config.yaml
arch: "vit"
model: "multi-label image tagger"
dataset: "simulated grey scan slices of phantoms with and without marks"
train_examples: 245000
image_size: 32
crop_scale_min: 1
horizontal_flip: false
rotation_deg: 5
color_jitter: 0.1
cutout: 0.4
norm: "layernorm_no_bias"
norm_position: "pre"
activation: "gelu"
head_dim: 32
fused_qkv: false
bias: "all"
qk_norm: false
layer_scale_init: 0.1
parallel_block: false
moe: "top_k"
num_experts: 4
moe_every: 1
expert_mlp_ratio: 0.5
experts_per_token: 1
shared_expert: false
patch_size: [2, 2]
layers: 8
width: 160
positions: "sincos"
pooling: "mean"
num_labels: 13
mixing: "mixup"
residual_init: "none"
optimizer: "muon"
muon_scale: "match_rms_adamw"
lr: 0.0049
momentum: 0.9
nesterov: true
orthogonalizer: "newton_schulz_5"
adamw_lr_other_params: 0.0027
grad_clip: 1.0
steps: 5300
batch_size: 64
epochs: 1.4
lr_schedule: "cosine"
final_lr_fraction: 0.05
warmup_steps: 530
weight_decay: 0.07
adamw_weight_decay_other_params: 0.01
Rows from block 2 of a small multi-label image tagger, named by matrix and row number. Rows with one number within an expert belong to one neuron, the router's apart. Each number is 200 + 20 x the weight over its row's rms, rounded and kept within 0 to 999. All counts start at 0.
Before each expert's rows are labels from the 100 images, of 14976, where the router gives the expert most weight on average: "patch colour" is the nearest of a few named colours to the mean colour under the peak. Only what is clearly more common there than usual is listed. The data: simulated grey scan slices of phantoms with and without marks.
# router: router (model.blocks.2.mlp.router.weight, 4x160, trained with AdamW), inputs 80-159
# up: expert up (model.blocks.2.mlp.up, 4x80x160), inputs 80-159
# down: expert down (model.blocks.2.mlp.down, 4x160x80, transposed), outputs 80-159

# expert 2
patch colour: black
router.2,182,193,183,182,195,186,171,187,211,210,175,174,229,198,181,197,176,191,206,228,260,207,213,193,222,174,209,195,184,247,213,176,170,197,183,185,191,254,180,209,194,230,205,208,201,225,210,173,217,205,204,207,193,184,214,170,223,190,210,208,188,218,224,209,161,213,205,141,198,217,196,187,183,204,225,155,207,203,200,185
up.0,194,189,218,174,204,199,194,166,162,185,201,238,177,171,180,192,173,198,190,201,222,201,190,194,196,212,213,202,168,208,196,204,222,209,191,208,211,211,166,214,194,212,206,198,193,188,181,203,191,171,223,191,198,192,209,225,200,260,222,208,223,188,181,181,186,208,217,175,176,189,212,167,210,207,197,202,215,188,227,200
down.0,199,219,212,262,234,213,195,200,204,200,192,197,205,224,197,207,203,193,199,184,200,188,166,237,226,188,168,187,247,196,201,209,202,192,196,210,211,188,205,214,201,166,183,195,181,202,210,239,190,206,196,207,203,195,212,171,218,219,172,200,201,172,183,187,215,175,225,188,195,187,191,217,206,174,197,216,217,235,219,181
up.1,173,205,184,153,211,232,210,233,214,201,212,196,185,203,188,208,221,211,188,215,201,194,207,204,177,192,178,200,236,183,204,149,200,190,200,217,189,197,210,199,159,170,204,175,152,160,197,187,211,215,181,229,225,220,220,187,204,219,207,210,197,210,176,177,181,222,198,173,209,185,241,201,224,207,210,183,215,224,166,223
down.1,165,195,206,225,203,235,207,196,189,195,195,199,200,181,210,198,173,229,181,185,172,140,185,196,242,188,238,230,181,209,191,216,234,175,268,195,215,190,201,205,191,194,206,191,178,222,207,223,207,170,219,204,205,232,191,186,189,210,187,218,186,210,191,170,203,184,188,193,195,174,196,182,234,163,187,199,196,229,173,170
up.2,180,162,179,195,249,173,193,222,202,183,220,192,227,209,211,216,207,227,202,221,229,208,213,205,183,196,204,220,153,172,215,199,202,207,234,191,208,200,238,218,205,216,215,224,193,198,189,212,210,188,205,215,215,204,228,175,228,137,164,204,175,196,208,188,209,226,238,168,232,225,191,173,168,198,193,193,179,240,188,154
down.2,244,194,220,207,213,240,217,205,225,224,192,195,195,202,194,179,203,217,227,231,182,165,211,183,218,191,183,195,181,250,194,184,181,194,168,191,196,200,218,186,230,188,177,195,198,179,202,176,210,194,185,179,210,186,173,183,189,189,243,201,215,204,229,196,203,204,148,209,209,186,216,237,174,175,197,208,216,234,223,201
up.3,221,186,175,195,211,163,198,195,202,178,208,199,239,197,183,194,210,235,197,263,209,204,180,201,189,172,202,207,198,222,219,208,219,202,233,192,214,243,181,210,212,209,199,190,201,205,222,183,215,196,200,200,228,204,199,183,230,184,200,201,206,200,171,192,201,223,217,185,200,196,184,167,134,206,185,196,184,238,207,133
down.3,196,205,191,180,219,216,200,187,213,208,196,237,162,246,203,184,206,203,174,221,203,144,220,221,215,193,195,216,186,211,156,181,178,180,176,233,207,212,180,238,186,186,209,186,186,169,165,205,223,202,197,219,195,221,205,202,155,178,205,212,205,188,205,193,211,224,216,185,226,172,189,217,202,191,202,191,181,214,226,209

# expert 3
patch colour: grey
router.3,179,196,200,185,179,239,212,216,199,215,235,208,241,163,215,184,217,237,205,203,189,183,196,213,175,184,202,238,218,190,198,203,196,179,202,216,218,176,232,229,181,188,187,174,184,224,196,220,208,212,194,209,211,200,229,161,192,216,195,229,222,204,203,228,199,191,172,189,189,193,180,202,200,209,176,227,175,200,141,207
up.0,226,182,156,195,201,208,221,203,200,216,169,197,185,203,208,199,208,192,179,189,225,191,216,204,209,205,187,191,207,209,194,206,216,194,220,258,193,196,217,215,276,282,188,173,206,168,195,184,210,201,187,196,199,184,171,190,205,150,198,186,222,186,221,179,193,211,187,213,188,199,185,174,191,184,160,203,199,199,187,173
down.0,204,183,131,189,205,217,172,187,195,196,186,193,222,201,207,198,186,220,189,184,186,214,214,204,188,195,216,220,199,197,174,216,220,213,197,177,214,201,166,181,208,225,200,222,168,169,208,184,201,179,212,175,207,228,196,182,191,197,217,165,210,209,216,209,209,202,254,212,188,211,212,172,169,188,197,220,180,195,283,179
up.1,241,187,138,195,236,174,231,235,201,186,192,189,216,201,204,222,194,187,155,237,208,196,209,208,197,221,193,191,175,185,196,184,193,189,217,236,175,229,221,213,197,237,196,161,158,167,195,203,202,216,218,199,220,174,210,209,185,199,185,210,203,220,216,173,189,228,223,221,215,204,212,161,198,192,198,172,202,191,167,191
down.1,200,207,194,191,221,267,179,208,192,210,197,202,223,184,171,210,239,212,223,165,201,186,201,206,196,202,187,158,219,238,188,203,238,202,208,207,220,161,195,197,219,195,213,198,223,184,200,194,235,213,181,208,200,169,217,182,196,190,201,198,171,220,201,181,201,202,184,193,210,221,204,234,162,202,194,175,200,240,202,162
up.2,170,227,223,159,167,163,198,211,231,184,209,212,221,212,211,198,206,216,176,207,192,208,184,193,232,205,205,202,182,258,232,188,210,210,198,207,190,195,145,206,195,191,217,189,169,184,174,180,212,194,233,201,179,208,211,199,197,211,200,193,227,236,194,195,184,208,224,206,202,193,216,199,192,154,202,200,227,213,192,189
down.2,211,201,217,214,250,177,266,240,201,203,206,201,181,223,209,221,213,201,211,165,205,169,207,204,222,206,240,156,224,196,180,211,191,219,234,197,221,223,188,182,164,178,204,212,228,188,206,237,201,222,205,189,177,208,211,217,180,208,184,190,205,189,202,205,202,234,187,190,169,188,187,210,206,211,222,196,193,169,203,183
up.3,185,204,178,220,207,200,233,191,205,202,207,213,223,204,207,207,210,199,217,215,197,215,191,227,207,202,227,215,221,219,197,197,210,167,206,195,182,210,195,222,187,191,179,209,189,187,191,201,178,198,204,212,185,185,225,221,150,243,162,204,220,203,218,192,187,199,194,171,204,201,209,157,170,200,180,192,160,219,187,164
down.3,211,170,218,227,218,163,200,199,208,192,189,172,190,210,210,221,179,209,182,235,179,224,224,229,205,169,186,228,192,199,176,192,160,170,197,185,202,187,203,180,189,213,176,188,204,202,197,184,218,244,211,212,197,186,194,176,192,181,196,210,170,207,193,207,202,182,183,215,199,228,187,209,213,207,182,230,203,212,219,192

# expert 1
patch colour: black
router.1,234,209,149,223,210,196,220,223,193,233,189,201,182,201,194,212,208,214,246,189,179,160,199,188,181,233,235,205,206,189,185,200,207,209,176,211,200,184,190,214,221,215,185,190,228,199,215,224,216,144,207,187,164,204,209,201,236,195,222,223,201,216,209,216,216,204,198,203,208,178,232,231,237,211,201,216,191,207,216,213
up.0,175,215,170,181,201,164,186,196,188,185,227,198,201,213,225,196,190,215,197,230,237,173,217,185,222,195,240,199,192,199,196,191,192,185,195,230,227,190,188,207,204,215,196,218,233,203,183,169,239,186,200,190,188,199,201,177,252,134,219,217,225,163,185,210,195,225,200,182,220,199,188,192,201,220,207,180,196,231,200,163
down.0,195,219,205,173,199,231,213,202,199,226,216,234,206,169,188,193,211,217,186,195,166,215,199,207,195,191,209,216,175,217,223,200,206,230,171,205,192,206,219,194,226,203,192,163,224,179,176,244,196,181,188,200,199,184,197,188,218,206,201,184,174,204,210,203,199,214,162,185,223,217,164,205,198,228,196,174,205,217,197,157
up.1,194,195,177,183,203,168,187,174,197,185,148,205,189,206,203,192,193,198,195,196,245,203,176,192,226,174,185,190,227,187,216,230,197,200,216,217,211,212,286,224,194,205,194,190,225,195,200,207,202,201,168,219,173,201,233,239,216,176,200,191,168,201,192,181,210,231,216,225,200,191,195,183,213,221,182,157,191,187,183,200
down.1,209,203,198,161,197,231,170,222,210,180,201,232,180,174,184,204,199,213,177,233,175,213,220,188,203,211,210,209,226,206,206,206,224,196,188,193,232,202,183,199,202,191,166,206,189,182,200,209,194,219,195,210,232,198,213,173,233,156,211,231,193,232,182,188,209,197,192,201,207,211,178,209,179,186,197,220,198,199,202,207
up.2,196,203,212,174,139,190,179,171,183,207,176,204,205,219,183,195,206,221,194,212,224,220,206,251,160,205,191,223,218,232,204,176,200,191,178,190,216,179,216,206,189,204,196,186,235,221,210,219,167,203,202,208,195,158,211,218,193,190,198,205,184,199,198,206,188,186,236,172,237,201,207,195,192,225,188,186,221,202,182,170
down.2,236,183,189,236,203,182,171,210,165,188,193,198,200,219,226,218,243,161,215,158,220,197,203,183,230,191,190,195,185,202,216,213,181,189,189,204,217,225,207,202,191,252,194,211,187,219,153,194,207,209,223,216,247,189,197,195,213,195,220,212,198,194,197,193,206,187,160,222,231,208,244,187,216,174,183,217,180,171,186,170
up.3,165,211,221,213,219,200,196,196,210,209,196,211,178,220,221,234,232,192,166,215,215,204,206,198,159,227,202,217,195,207,221,198,209,223,217,206,188,208,183,217,220,220,183,172,195,198,168,224,201,185,223,221,184,199,204,176,167,171,198,203,185,186,174,231,187,226,257,231,198,210,222,207,177,182,203,211,214,223,182,219
down.3,153,238,180,199,185,209,225,224,207,206,197,201,215,190,192,200,219,211,182,208,183,226,199,231,214,203,202,183,210,204,215,202,196,199,194,198,209,166,161,193,154,180,221,205,182,191,188,175,193,172,186,188,201,199,206,210,183,220,179,181,214,234,236,208,179,209,205,195,182,171,192,179,201,199,208,210,225,141,216,166

# expert 0
patch colour: grey
router.0,200,218,216,217,237,212,186,198,213,190,203,197,155,224,203,212,193,198,200,190,207,197,207,199,201,242,210,191,216,179,218,187,218,213,202,191,229,188,181,156,199,202,224,201,183,155,204,199,183,221,220,192,213,205,161,186,206,200,191,186,186,211,164,181,234,196,226,191,196,186,230,205,225,207,165,188,216,215,245,205
up.0,143,183,158,209,229,208,184,179,196,224,207,208,197,174,166,176,211,204,199,181,215,178,202,193,167,191,208,162,236,206,205,206,177,183,237,197,223,226,221,217,172,220,161,205,206,223,192,182,232,185,170,195,195,208,190,220,216,170,187,189,227,202,205,203,183,201,195,187,177,210,177,208,209,203,201,177,180,198,194,180
down.0,199,182,225,161,212,150,211,220,212,184,203,200,185,214,209,202,161,180,153,224,192,257,240,205,208,185,216,243,187,208,226,215,171,205,171,171,203,198,204,179,220,211,145,187,202,199,187,200,168,193,204,201,226,202,190,186,190,195,210,201,211,193,200,212,191,181,186,234,202,224,184,209,206,187,209,178,233,208,199,254
up.1,158,206,246,175,218,208,201,171,174,224,187,225,204,218,165,191,237,203,181,193,175,208,198,214,196,204,250,210,212,215,231,198,216,184,202,177,208,188,194,207,211,186,211,216,162,193,173,196,194,230,208,207,180,216,189,159,216,213,206,214,170,235,196,227,216,220,184,163,160,184,163,138,186,192,168,215,212,210,190,206
down.1,203,191,209,204,186,208,134,172,208,182,207,227,195,183,196,206,232,190,216,207,221,177,210,172,203,186,216,211,213,178,177,190,173,210,212,232,184,191,215,179,192,230,209,214,197,210,251,179,190,215,220,194,188,230,190,217,177,254,169,201,221,222,187,204,180,166,169,164,194,185,228,215,217,217,210,184,189,200,190,211
up.2,227,213,170,210,197,184,198,201,175,202,186,236,213,209,208,207,237,202,165,194,212,186,190,174,228,208,219,224,211,207,157,163,184,217,201,206,211,217,165,177,181,270,217,193,235,194,187,192,217,223,184,202,175,180,189,193,204,187,204,209,228,184,165,202,196,192,210,194,212,173,190,186,172,222,236,187,216,193,222,218
down.2,213,199,177,178,196,183,196,215,204,213,174,192,198,224,214,196,189,210,219,180,209,198,247,194,178,207,147,158,209,215,189,194,212,219,209,207,193,177,223,245,190,155,213,208,225,169,206,228,211,236,193,198,192,242,183,220,214,192,205,213,201,206,206,196,222,184,222,195,208,214,214,161,206,191,192,187,241,170,227,226
up.3,137,231,181,182,201,223,203,173,200,163,190,194,185,193,208,177,217,174,177,204,238,163,206,187,211,198,217,201,204,207,186,175,220,191,199,192,206,184,207,208,162,192,205,163,188,232,206,235,241,226,200,216,196,212,177,190,196,178,192,194,221,168,232,217,177,215,197,200,231,185,180,198,183,206,202,207,211,188,221,218
down.3,241,190,212,229,206,196,186,224,200,208,203,197,261,205,174,218,200,174,227,218,201,250,187,196,176,196,173,182,198,222,202,190,214,173,176,218,180,207,159,213,215,189,197,226,184,187,189,157,210,188,198,212,212,157,218,183,209,211,204,215,213,219,158,175,200,242,202,199,198,224,210,194,181,216,191,160,196,198,220,198